Rows from block 12, named by matrix and row number. Each number is 128 + 32 x the weight over its row's rms, rounded and kept within 0 to 255. All counts start at 0. Numbers have three digits each. After the name is the row's rms in percent of the matrix's.
# convs0: reduce pointwise conv (model.blocks.12.convs.0.weight, 96x384x1x1), inputs 0-127
convs0.0 104:128132161101116119095161115138107121117163112150102140143086111129098161115139118088154162112167158106105134115150161158137129114146098121093086107170092099136098172089124139079112123114155152130159165116076112087133087093133070132129091117185126063154120128113091119146111154121105221178155073159121109213083047086104105098124157119171074123176118112137119130124116113153147114099124
convs0.1 098:152208168131074138096150082148120112113105127138071132094125144183156150109158155104104098135099125154179253147167089152159122108125103156134103134107092084114130108144113131135115065152092116144136071123097148120153141096126163115094122101154162088220126115146117090166089128140142179193097122134153072147128120083157107176094146138134167105152109153140108130113094125131168171112154
convs0.2 100:158116104124137115124165103135110095127087131147086090109142121120111065129100107123124183112173139142095153141162191101153113142108093126117086250099149084121166155141121091078131124134093139105162110158096104138186130085157103104134113126165120126169090117163124118069113124072112081118110132099139151071135064208114151073128124107174112170134162103099063114153085101130140134141156
convs0.3 102:083101144128108134141143136111109147107166131068145103186125061160118096110104115102105156157153108150102067118102117140126118099170099109091108181094120110124099088140103135117143151126094083082114084138150106111109129157102085177139108139142108144088213151117085119124146166118137148136159114237130145139133120128124119132130160111149087094184082085134145106128124175128119107095092
convs0.4 104:118144122088111116141088102134196098154138126128072102121092129123130125193121110150126160109088078156134135088153164119090074118130131148184079085158115113100097155178114145116116118097156116140129115119177148092157202168132115201103120115108126108116142083136151127202107127093140148141103117127127088108102093177190103112085127109136174108129102161136153129093051098104180125134151
convs0.5 096:100192181121102130135096116114147172078115121148077133091139099094132185113099081061134228186104090162152177101099112104157108083110154149150121129126118104109133151085141122148105108179162154091145125136159149131090122086130143102109109085143097091148193125081126162137110154141140099073069072150101141095115145133235157090074143146181116131147124102135082107102135160098180092105108
convs0.6 098:108073178130116167093108104170134130088125135152043101106117119167096096154172121155121115186097163140181119035150118133083134132167139087114117180161111150096104086127069232105218115117113153106129155106100121126145155083091159154171151184084095178096146107137133123121159156063090103116155163142126101084082108068107133105125121124194185129130109172097123140112153101127128138084077
convs0.7 097:143146141133130164044186124128134134110100092142070106146124147136127116111136153121089168159115128104126156132164075119151148117160100085135112119093074114148085093098135202143116079121130159118076122115133091164111104077095138135054114085110120059079178140121082125184131105153102145124150180131122134085169072087097150097121146101186124143113136085163096130114111131112141144110098
convs0.8 100:108130128099107123149150137099141162127060127115081134164136105182127111084133159099117117175079152105189101085097128187120114119143044141115121152161083119128148161103107116131130087103096154167101155130149129084131038224164166128096125149132111144095143152094113096102176107129140083143134109114148084137151132036145107154185170191099109123133139101118139148145119099115072102084105
convs0.9 102:178166169081110096183131181141132103171095144124173111118095147164100144093105157149114117193126125126088149108105141132101149110170169128135109163097101097120124120112124141122165108161130114108082091150130154109093153106105117121088121097112122129122140132100103112097160124119121063150082092153122099107184095090116174099085161155184090161130090145178048147143157128104111144239145
convs0.10 098:111164154092165152133127154138169158164130140127114128146108149149108071204096121137097066113069164114139153125116113097135149255094120140155097087145129141128134150137117128106150082098146190074101184109137145132119174132135102131129101103111154212159091130146126159107161127107101158128080147116121144168173101146132086191103141117126175131136176167130161123074115119168170060145097
convs0.11 100:128193157132100125132132099172119124143168116110145111210149097104138138087107154105121089137111090154116144128129168097108103137090176046124156190126102110102203151127114101113192172086075113115130138110128126117067090071127107058163127114117137104120094173112127118126143163119123111145099115147100120104157041186157128059084118065141047114090201116128074181170106105148144109202110
convs0.12 101:102247117109085107095078158114155107163107122148137109095135119094104128131094088173125114151108160188125110090134128174120133232150131086133124088133118149102109133133108155155143145095088084136122172129114107127111156123114109123133147140112089127114076104131146175198117141123108069115150105177094118091153166094144126102087115105084075127097160101121125135155167184097182121102111
convs0.13 101:145161165123186144110061123167107131103163110134108161132094087161122158125108102108126110115091139147173166059184182150132124101151112124115148134120126141118106199151126111120123177128169143122143151135122146134132158173104085067149107168087112134132106093147113118104120160109145052139135116095094155188153158091155138092116166143158086166181109050141200128126099123057091168099125
convs0.14 098:123118128130125102165065108199127105135115090123140108101110118187114123135132112126116204163085088131134149150110113169129089084112108171082066134168114088054122119135126190126155098082135080133105068102092134122109153052110156071118136158164122116132164110152114102131125139073121104132121172050105097133088108120118182129067118111198108070124148136131155139133140111090208162138097
convs0.15 094:096133107162129161123098173074124115149106110108120128117117159085131123134084126125121124149060129151097128114109103082040100126139096129139136125090124128037137150142105112112106057113169139084087170092131080171085143098128161195129088121077125113119218086136120145170121134123152099111129190126143151140111081119134149188118158096116210110169130104147112151107054187169103136138118
convs0.16 096:124132097093104144110131207110116141193165162097185138132122103115128113142086134089115140123094118133119127118149125157139100082099103101103110169144130150142151147106063152109109079138132116094087116113166090125140117059109105160146109085146136135106149137162116124171146109173096161169164171103123043141119131255145181084072124085150161103129172139163087185117144137171147189139150
convs0.17 101:153067129123128139065068117101134115107139130125123125105101094100129135142119088127129107128080132123089122126145145127106136121120146147096159159102097121156136207134124132119114098124128124122099060122123087108104136151152138108142109086073091132037165118082086159119123112153098124101156097179144144207137255140124146060071111116226138180109099079141156115135071117143098131125157
convs0.18 098:120145155108102107065114107108165127080151120107138076110120092136109078110123094115148219194097144093110124060174066110112092173115134122133081103110110144102126149059105142129106153124118158166134134148161158123056126140132094144146118047159127180110196165154072086095167139151105132121111118086139097094094100168109124133118111132105113119103214152119139139078117129069050146093113
convs0.19 099:171096124159160088092167153126086226090156151110134094137127131121113063180125153104127135159117138170081134120148103116069126057108155151086123144048077126167177092168127125128076229127141134127116161147117138062117083134101139137117129115091127119159081135158139117088126125144121118170067127121175109142123239141130098132165110179250130158163145161164163123134122099112146114169154
convs0.20 095:153138117122106161166090074160116215134142131119089125144162128207166137115153151058146168068077186146101130121140132149144132089194126088137065148140072088069118159105153068127175147169171212105139086159140117195112121101140072110138100111105072095155177073082154083119073092128110227095144095152137117134111124133171133119136139120131104117122152060172178150125128120155086103104178
convs0.21 096:145210149139135113075135127173122130122138119151102125096151157118156114183145169137122098122135143071042117125061111151151150156125145154164127088160160098104146097138137096149103174174134135123102112143146141107122103130129125222167127112120069174127104157099159128067138169076120103082147067172123127150120036182158119088112155141094160098077142159174102114113148128160128125159139
convs0.22 098:113150120132118126222129130116098117076179135120150091158088081098098108167104070114140128124085123174116127150120114136099123020106129137118118125137125131192141106139112112164059126078159152088183150134094085159092118145166088131162102086068196106132123099073109120097095138115089099071084176162122061094174133131149120142146119113191176168177128129126112150092082121081193152122109
convs0.23 099:174099128084090101126109187144089086115117159149160166073095115099167133129095100127109062152122133104103160141140126095132068131123110061135102191189061110123138140137141080130105119165143088100106103132173064138195117140121136153111110154179091111089115137145121137191151145109132077105117152097141141157153091200133099133160088144137140136120142098120107129070155128097088139112122
convs0.24 103:149118141139125088120137128181163092185124145131146143056179109121093137135132075120099179131138090129082093160138137182136109151116121109113084182128077076094167103084088141128126180130100078124141094106099106107116170163117070160141138117172125098189149139154121104070057116103118129124128124105131140123105078138101116088128148173153104120176193160119059135084075127143106109143111
convs0.25 103:115184087216141173141150126116118120127114135131212110099133132060119143126152119103090162096144158121128199110096026103139125112129151097090084101144099157130116116108104123115152121136128082093124168138141202119136102141145096172118088101120155142118081128055085152184158093133093115189112171131119134155076090149111188170250108160086131089104113144116120127103132064177161153126134
convs0.26 093:145157169163055113122148141148094207097120156110100104199113116130103102124126130078144107073101139187151151166149080090119138079094116100158074195125125124158160122105123128155113100167118180130109115135099141129096144069092148120148133153105103126122143108078148155148111116130110101128092126119153138170107255126178104144144093165208162082110129154117152143140124127111164091135124
convs0.27 095:178061100147156138106170128184070120146186131099137153151129135138140131073138154131110113116069125132200142144138117098135148163164099144093144129087103096134130129124095081081143125082128105144214115105095129135086154150123128105126133198097122094122137202110122129091112137153111166137075119104159137130156120108094132126092093110158099191101174101125179128106133132161148077166131
convs0.28 100:095147140127133143103064103105137111124146155115136127156096140153102114104156132148130124149097119153162170079127147130143163137146161105128076164150108103116139129116105141115217073121131163109184115168136149111122118103148110129097130119157167097092112125094093125104123126131123138100103117123139169138134107108094138107146170157091113137116142113140084168112112133151112149082174
convs0.29 097:125094114117146168108124126081090176193122110155116132167136141098138107133103137125125095100094129154070119133139126112124173116110094113108143152094152193142168164079129158147134178143124141157078126113130169177050153117138086142113124088129131147165134097147106124079138099119143132029109114122133129067124190159143128081128220153185141125091109122108243126138118105182110104160125
convs0.30 101:110106053140166145121109083144090148134115100154181060102116120089094114203115175113131138110129101161153099198150104132109104168157113123110094118129144171158135066123132106100156152114114141050094103123121154076146102112147157112110089131070130136131115145156098068177148172134102119097140146109165094085150121177059153054041158157146145104111112119111130124120118108155131118146131
convs0.31 096:139145035129120112144124095113134108113104113180142162099134115202124068169148111149118101158108169153124084130121102188141141156175107115084161195195142171122134120187114196154255167101145121138049217132121074143145070088139122156104168131092149121092163133108125098086101148142111182110125115123147146159118133149107117118128125114088113066115120141095128159077156135071097108123146
convs0.32 102:157124138144176112133105112119112072114115136116137126081145180214115077108180104089098127126106157122126115157163123095159120097170179140131128120202119116075110193114114133119127134092138131134082053120136097080114144103114046149133199148148098057148118119146146078131107118140118123083153141116158111096097114099085117105176139107166114124116130125161134135125085113094124104128169
convs0.33 098:106157141115179170151167105104096148132097095144082078158130142149144140118109122102128122169103119150107137143093060120109106116101126232061132104089068141124157144118165071108107103096130170127105111110128181085121128126149124104144133099121104141121163147118149177167109127083073097173133181174130139163150140147108127081115147082156092107155125182137142168121063090151121140138133
convs0.34 103:184125146113103089119086176162181159086150142101116191077150105124134153116093157185104136094165109179105104067070130125134102168090170122160179112175138136120122119166150125109130201117191175146115146137112104146109160103132131163145117153117156083194109113110156106060105120119151164040136077090119096080120146111179127145088176098152109177145121082156117091104169128136142130202115
convs0.35 100:129190155143113164095187138102152109099172116125187083054078121143113168112134113124101195151181160048087131088142102086132126096122138149092106104182115160136133126087115102118137149157135139172125067085126126102157102102117091081132085095095137125181139107113098077150106091087148144182106142108108134161121185103065167057081128101121120161089150144123099132149161042117137175109125
convs0.36 099:134132116137126120187093129126114128111119122132140166076076115130213128096117131117153128156147136135156120153132090078090129165127130129162128145117136123187139131168149080150114138137101119156118089132134098144069130108089134105139124133084191124197168140083140131136128150093108126077106201135113109062110228163118160167153130136112141125144173190107154144129161164175124124110126
convs0.37 097:119107094137118107091185119129153196172094156156166106135079128114127141157100140114099130109138146132039099147079091117196097201095151122159126144139137157093134148173143120129088103094185117125152186127123092125212154175088138125163159078145144139095129149123116125097201108113152023190124117116129097188140176186206124108105164129145077117131134190104224140128142138146168049121123
convs0.38 096:155096076128171125187104120162173128250192173130125135088173113128174136108140087137106052096138142115125147118118095119181062145111108137123163090157166110078125136062144148138102100149143142087178111132157123056097129117157112178132148172142109123141104177084119162141142139090129104107105152116125178107084120115069110162156109162130099134087168149108095135109097117114165072090087
convs0.39 098:151114156113132047140152142124152131187149125112192112143150125113174106176148139074143137123085104150132134125130110164135129180111100127108126156142131140160149133181116106119121079166234114159169113153163157144096134087162161140113107102125207122127131232157125151126095120120092136090098184151150131069142149141153125103139073126230118122183130113166170134090102093110179131060142
convs0.40 102:127124155148023122105135178144152106116140137152124105135141112143133149130162117099132123096158179130128120097126134124130135127137112129132051155035102084155138117107119131077154111153115100174109157140083115095177097140134093118133128118119136175106110051189099160175151098073111150146111115080122144183162062144159148165132125180084156086089134113121151128125113086093169172129134
convs0.41 099:157123121146186099128123135151142110089148108128092109172080134103128103125053117073153139081148078109166151165112114150105109118094081137138133163148157145177089169092106092124158123116087097138125074109176147137111163082141155134105077115087142102139162144178139135099135113098168134141093141097166166129065130153083135082136112165079152111148175075144143158095130111067122090134093
convs0.42 101:091218162094140151159120108201120058109148102099114148082115140148124201108154154118137150112120158101167127127109144102133098169108181118082111149166099111076146143104134086116104204088126112082200102142121125112146107145146089203152131175163157125213226079092113133102181129131081111076098145163167139123135167116110111106132123106185098135108158038170141139110136146119106063180152
convs0.43 099:140219127112167160079048111116118094142143132145106134096131122097116090151120147092158080127097113128111166152121175112124133165140148109134158124095122116056104138127129107128110162117118126074102120134124142113163095160173097149127130119132110075125095150176076121111121136162140074133141099134120085191144089102184143115179218152117123091121091085127058112112203102136165158154107
convs0.44 096:121128144078123088103076052101113132094076117134096130103109093130113133143181154118125143136066164125116126088112134167151152127084155175132107207111133168098167103188161130154162095075147114121169091090091161148095107146116127168128170071205093087105118124146146070150121117137150190131163089125135110128085147147091139104153113138121090140096103113156081162118147171106091146127167
convs0.45 099:178090147134164139027161123159129129039182106144097158135148107102101086146145114101151102133043114143122115116107131149095152109136120132160129151141104120096157190173127154142169106151143141059122115128110105121130131081134108131122120132150111146087079152075102117187092073178112106136146185102122130057116221137196104130126077130212166139140085116130131122128105137139146154133110
convs0.46 106:116131134135133096087114093107124094112203118105127074180118161152107072137125119138103132116069115139112133142139213108153097116180101043112135093147116124147110130147087060062121113122151139089151135149096177092110148133141135145112111110061165147152064129142126114095054093088086138165122120105096241146126133162086133026080109108123097137117131139111128133126130124075085165111143
convs0.47 102:084118104085121157152214080083111139099097110142095162089124109124135182171103115096125180100146115146111109132177137171163060103101130076147154148110133199137161112196118118096211188106113155131145084125154067127171086099132112193134100112173147158194156094171128129084125118095130226108140117095134140105128098109081109100095101117189112161124151146157163124138156118112180129143089
convs0.48 098:162066131160143138080044146112082119120127190137175134165076088116137133188141112148118122155107144122135108110088111122089091124151101103119078149147116115100130098114121131116096122199183105109105143148089153076156169141123158169109124129126125180057126098100132116105128149119146096178162134092148160125154053122103186092092093111126121092124105122101084145153110146122106177064187
convs0.49 103:140067171140074124149082141099143108080117147142130095069137126110125123136110161100134191147026134136106118127141080132155134202111085113101134144147118121109088108144085073149093125072103163123111122168119143155104156144110092091105108078054133133168098181159148090029183174133100076109141104117108126115112149174115108101160111108114125136133140142103089143097140112132083096103124
convs0.50 096:133125145108155147146188132151094153111135143127153145128094113173131201084140116189140080081072106151128125117103141117117099136139163154100145206059110112124136121129142206115203225096133164161111108112099087113170171078097117062121146133165117078113122123091125084159108167142165140115087095077178163126090095158189133118230135152151075127130082094125140135125125114104123103148108
convs0.51 102:170149057157109092149166116110117127182124137148095092144147116158126202133105160157147169083118122151048120096124119182098104080092132018152054206162139094093128120071128114127176153170095152087152106122118094071158137172148142134169148116096107192164163051133128124113142106155125065119149076130129087188161170185092113118126121129174100192102115079165159122116125138134148159098138
convs0.52 103:100151118160153151159201178114158100095123121151192111121082129118178103119098138108134105108132120149135092133114081100124136114106137115191156064133109146105117223106102136108117165112145094186099077146143137134190114114098121181145096114159153127122112104107091115141170116120124081141084170172091175210119095149142105065138113117172125141128103150165115133130132172129101100117136
convs0.53 101:130118164129142080143133142194173100138117102138118023122134115111137114185111116144087123108100084129221131173130149155133056183094167087152087170105142160106169101153141112127078125168175123055122077105125096122140125090060094146127118129041074116127163114116098100121176125110145103100139125135132109156114164215138178084142100157133085172127189100148130118099111154144153149157110
convs0.54 102:099128047113177144121090134102087122099147142115139160109104126119130132142128117138150123080216114164119111149071122112124130093074104055089057096084108168051122147113112132128138194154143158157121131103092125067133138110133092152089144167119145139128104095107109120160117182102074093109177133111103141118184082122157101125033146094141132191150133065107198105159119085117105144153118
convs0.55 101:100085189105161116110107117084141092091120123165106156129097128065132134084110127133103098135153116167141115175115146137083117178078066103144097123177107115130119166142099175141158105135129126119147055088128138102136103160116105108094079121164137198096121117138098133138098134100134076081067133150123202169115127122105142130057093137103097140125094157099089138175136086068167112125110
convs0.56 098:168108139091126093131164106068129132094106128165117142065081126088158159112138111070132116099124134144145110175127186128123137133097121095141098255159160113104117145115117107169179114089125085085172110135139130102126147142107110108135127126124132060132137124099121140146142146120124116164145086084110116161139095171108155150111125105175122169125110088199142166121132126130097106162114
convs0.57 100:108116103134093150122147122130154129125132147074115111116110136166096111120113174158166116129149134130070122118070163183150143148126135174155143147136174144143144076108123101131122127085159139082134174132057075196104157100102092104141128149126143101135093182074120091144108152118157045171069119132082093152139124125096123173180157156140113125122101183109046100167109138116091090134111
convs0.58 098:109181110102114157095088142073193108103210120149126125172141111110152108184103155098114087102147101148122197043129180139119114123104124079156140121099115147076132153120111108130135124192172158171121120134115119071161150211157122106142095135108100096122137115093149143071129170123138080185157131101136227122108054088147170111146139133120131126153142126117115131124130130131101102063091
convs0.59 105:119157075109086132117109135219164162091073140107160112133144115167145081135134086111123110118161110125089183100109132132135190122124137083153124104138090134119117138096102138121174128137098118136132112158129135153126109116167130153126163123078069098145123113104111122158174123149131139132129142068150139131137114103208174108090078110173043037078154132112113116148132130138100145044122
convs0.60 103:118123074121202102207106148188154122139169137129116142109172131132145164099110144154149096140120090107149093216086144199106141183128132128088194114152089092102155133154092123113158114078125105143116100154102094079137091133091131164096074125104063041126122105096098118106146104085118113149145130094075133117140101095102105108138142135136100183125106167168154129098173154157119084148113
convs0.61 100:103147117149153068078143103184105122172145101138161080130110114108161108147118173124121083072151081109119155110093197161111161119059131118121107101119134136128106159204142087136072079100123130103130119156181101114137119173073125156155084116126137149079092125068094121168149140134124085105129154148118104129121064222062123170144143136088108070121162103079089120154187075087131106096099
convs0.62 102:093149094107125086125098139117132129122114123130155131138132096125131136099097141108114166084093138102192091089102139139140125153109187109154126215124138076141136127192105163125076166157184135108110118095049138131089079114107115152104094106170128108143111125089116153194146125125132153083120150135106169107127034162196100123159176176098104181125191097129146129100150090128121094083118
convs0.63 106:118135158108125224101075113142156132103119135178126114129124147102118165133160104200130126150094111143125121107156116119091160129080140200131131090113081109105168144103131121133133173136106177115155164139137130104134064159184180086169127126108159164113175121141103149203103083144137065099255118141108202152136128173141158145113142126159069161114157161089101150108093127093115104123125
convs0.64 103:174121092145085096122131140104075154109127128123167096128117104128152021118091106084090121150145122130167109130148154142134151142107092131116092175155136181128150130122106104144166077101151125104118105084124126079119094119122134134127135158099121158114153180143156126137115104135102065213104080149098132254100104139213121156170113125131114174171114149109235142121118134138089147076142
convs0.65 100:118167124116123111188114199142167099133144127149171141116077169124151123128127101075103144119135128154153164132113158109105130120122116106141115108101072136136131135148085108145121151107135119127109098124074157105182146145078092222117108175084100072154122099114120096141153149133127083101121167103135134138140042111167128086104170125173138102141167061098118142119175184111208097181114
convs0.66 097:176061113137100094117046093173115126106115104142058146142113134121152150108135133079146060089116102153072109132172172144096143122071132162098062120095136100122134109129091124106148115196156133138125148144121147095131117173111152142089099138105086117118077137116134120140134137129120126077181127113111125101149088103141130203089117109167101159105101151121139126138062102124152137128104
convs0.67 108:135155113143178139081099143181099080092121159159133118074111128105127166152115115143131184100090095147151151130147137156105163053097143151140138118144102119111104057098121137161109104101119064142100115109121122100117147154078169156092090192125180145050099099103109122144111127153108113170120081134081155109169125159161151130124111133083100159111116061105112120105041118092167180179115
convs0.68 101:183094161137061121088112128224142130120128150105086104165174106139144142123162122069139060068134163126146174056101080115079155113131124149152117059093102122102130192176090139116128074131086154171127166132129156101137153151163120079129164174189166118044152130084133148100156137125143069084127175131143158150154120097126131118131145122152118150124114183161099133084130153132135165074105
convs0.69 107:194137180109056070136176103220122103122113130107207089156177105133082144167087116128121093123163110169115167127103092104125114118141129203103162112116130081114134129095111119130108158080130084133115070118063139121085096175178191077114137131162167089107122145105102129129087162119118141122091188132172130165140098097083122078190178127116140125118086119127077149125144124116100152116129
convs0.70 100:097202147126124104085083118082164122074108112121166129125111117142129072165107167172146147105093144136083175137148170169125138122129157079082162113112107174106136149180144129155122110113239127086106127089067120112139099123145110123135133108137111136111157137114075116077204155115079089124115114145128096057134101182212118118086114177114097114142102184142131119152130091090177199113139
convs0.71 105:113150068101116089132078171106075106180176118104151154070084135092106102120105125117140086084175150086111089130107104139125091134170082075132098153130107102138134111161122133123093125155127166140138153121133162165153177053143133177088090153085140055124214119101112190139120120126120155086135094146090134117144063107124148144102113128047126135133102090140111108092141079138081088104128
convs0.72 100:149121095139146101079133082201115121174090085148130178172109140127123100109102114120080128092138123130154148112089100125169103091094141125142053103155158096101130112107171101155109081143104180155142139114100105100143113175146113175151109169106088120088116063117178138182129138131145122090062120153089125121125075135081122143098096060134083110116132114115168122151105114139119148186163
convs0.73 101:131165104104116146133113178127135098093185127125221069119108095130099036155105119128122088122120118115128119158120121135136085182108109092107167176168106147151103115161080128141112128179151154092152127133107162116213157146149092135158130144088097117084099175089152133123129091133111133164071124098135110109155180167217137082103161104060152176167147153114129132115089137142129137103113
convs0.74 100:073164060204145123101120147080140194180141142094201131112131134159093135066122120146072133163124124096118142156120175122135146164155137101156129164114130148164152145121124159148155150152100162136079126116127141122136070125136155116120151128026091142077140147161121121131106088096157157066120126164170128153117148173175119106118135121112077128149123141102076136175086111186112149145135
convs0.75 101:131134139104091128125127135141128075142130162104174110141137148136089071150154129109128126115065181107126148058121109120135120146118157098185070186133116111116133095094114101145117114146147125103060159109077110120118134093141130127112178108114141122160236089180133102167158091140120150145181134182112121084147072183104128141170065116214128101084132108155076116114181147139210131108218
convs0.76 097:104124191185129123162131119092134132116086132087145138197123144153107136095176179112123107115144125084113128197107123151138106138096136120086072125188139077173173117146156093155160135152125166170086105073103147059096097126143125151123129183131147074087095106161145170085136108161134184117112095029107106110118148137134096125215204151121046107103149239137153140151128118141093119181192
convs0.77 101:139255149095142108145143084202106124140124106116160117137116115156149105149090128107118124074184101094121155070116155160126140154114176121144142123145081158129132104129143104107102143126100154112106076145085138121127174146127127174136107108146123085138135113140117100111093120157143117114139096182151129122155192150201108112102135145140083118082131108126088104077106102110115136167121
convs0.78 099:103047146132107073151142141112135151047138165103136114174109153079109131128100140124114166165081132083135096125082100154103137096132124137079081084112133119093119088105111137115101148139199161160135085100158210142168152077100139144132160093146101106120120098165147107145141197095154104147078167155155160099139098255142113065159151094191130133088152081103160153129178146130179094119149
convs0.79 101:106075144160100156153150123102133076131128126139106158201107175113155112184110121157155148166138112114100119113144110125123203103163058126129112100149108115148150127101105126132129092129123155108186135136060074145166132121153119147103132094139193118158077159138108147099128115130118076052204165133127061111139113222128132079133124081133146186109121130121141142125151100132255086115108
convs0.80 106:071089121161200137085071143117147171049152121143165142109126170086126204147205178113088201113114142130110136160194165100143093099111125080115121110152120174093135108142137100112151125088154126128060129142133086091111136196190094114143115129143079142113132126153133132169107166143106123203207180103108152123130155208107155130146125140163079133098104128098136139137137094116103123113124
convs0.81 104:137072138121128123115079103108116077159158115133064080114118118138139060113111160107179129169150121070126138122105070091144149102109102085193127168129129158094102222142105090134161052148113123121116114164182096150099138121164192164140118100140103139141162145122128147097113112145121103076116102109138155073127165073204106104084085110128199128124141140167116144155133079116135084121107
convs0.82 094:143096137131137116129099127157132120137200134149168170102134114122106104140163109127078130115106137134123124127138135137126074143218118129171110154214090172208137151159120143144121113101121107197125112078101169109144109149099139122124124136160123092088112131096116090161130096110135093118135113147114185062101168055088104116100135085089134124121129195132146112112149119136123139090158
convs0.83 102:158077119128085132115085108179084093170120144127086132121083089073119112109073127085144177118108089123101132146119117122124179100136117137142181088092150131093093177148102068092167125128121084152171111122162121118113147140174102154107066130074190073115169131143098148116098125129115117033118125099165181126132166141057114104144141101137144128076154137150102120108100128128111169079155
convs0.84 105:128117159102184111135112116097103122125163151118111130108137146201114115162105144155131143130084125141100099159102173112148193087156117128164178074143103165135137169149127094121115083123121100103138106128155130114102125237143089120131153104123093186064121097108143094143167166128167108102197130099167122203137121141120102092054138114124107120095157163148045147160153117119100121111147
convs0.85 098:133113143128141148109108116178156132179140149154088125128131150134098084099136123127105039108108081142164192132177061151081096199139151169133105162150128110139145093119083138156118098119090105155103149152108155113125163174123140086098153129141212161102107130148167153088146086105097113079152114129128132183099122128184124120202118186085075065120198157142125122097083144139209161145125
convs0.86 096:192127179130132121216130127147165169115078177193091128121158105183107135130216161137127137196142143128115135134187132085104121158188119144163089107094092181095118135139107197126183159103111151091129104134195114182121117117113120127135200155134127191103108191167118109138122132125100111036119100141140113121077102081110123121069094152118088132077110110087134102133160116199124112157128
convs0.87 099:135196224121115121128118134111136126133188097117149121096143125132133088155091110071128097089118114169059175075135076144107140075125110151150148131151111109149146122131106131144107195184138107100092159130108090098130075146116109128149107110209094113108112130083111083126123127162131135146105118106144113139136116153164130136065178086163125113086138118127192122107195111108144175066124
convs0.88 101:107112048128126115129132127110110089165145119145150119149137115099123150130130150103093148109159103110106077083094139128094146103107105128186107113173141145152146104125113069124101110141119112149112077116132033157103111162089164136142137133110084165097154140107096104205158102087160172129062156110113114115085079181083117153050126131121131100132132196137151132223146147128121076166104
convs0.89 097:122154119130185109112138119115134157181167144104172101106169112135096201126141139151151088134112131123069136195144125120069159162155142121131076150151101117090132140107077151096144158187149130062126154134091125065131147136122113119170141148142088063157083134153138162072087123141107096136122090108127081183152130130157148128089179146135148133107127088137123132105120145147103155171120
convs0.90 098:159126118085147042114151113148118140054152122128143145092090079165113097122132091112124102095111096108106144134141076114123096106168130170156142152043083105089130072161092181111168121181092129105147079120089132086166105102147139130117109123120073096136192126097079112110121184120101112134093121125126108101183211086094095145119108084198130120100125140141153130108108062139145139141109
convs0.91 098:135155143174111103110090093128111141130097127107125158125171109122170109083131159230107125105113114124044106129155156138137227178111136163100111072101117109079116099171126133128162188065161054120092153110165091120178122143159132151103150146163154084157118105155172138135127189150162107059070154086120189124133103092243114119136190145097138158098172099115105134164150049157075090134123
convs0.92 101:103169156150101107188076089197134123114091116149141100101112136139117101131176182145154132180076124132054157112136145146148181106166241088157192153137115116148149145122100179175157107123109090114175147114152134160101090078113130119186132146168089167103162111115115159167116136120101112119101095092162058130138093141150117138150142123181137094105155127126122147139176129105169135145098
convs0.93 096:169089141146108107108084094142110111106097110141096089109109102155121133108125122096093138098171145137130144102074180107154158114107092108124177064132142112135114126129093111069146080154068149121150117137068109151211105144197146147077131080103116123139160110127187100082150143114155193080117110084138099085096105121149124117149143087122157102106107160065095135121115170135117133117107
convs0.94 106:163147156134149112102130126094132097168139121142118159149137096122145122153102121118122140109111073125163116103113087122089164148107193112114122113108107133101121137130099158109104157193146082111139121132092116125062150164123134136135118140138156076104089112090125110144115143153084080097114098104118152108108068205177152063213117142127109130106075114121152129125163059112210100109125
convs0.95 097:155111131134174156163055133115146109229157128113117117087107135161125153131125128252109118135152131139052138150124148094154180128165152093146117135126143139114151129192128130101111135125198073108097108161155066107127108059120145145123111102102090103135074132152106150111120154139130074101124144114126138129130078192146109121079110119143113163104128151143186118131096122154180079153113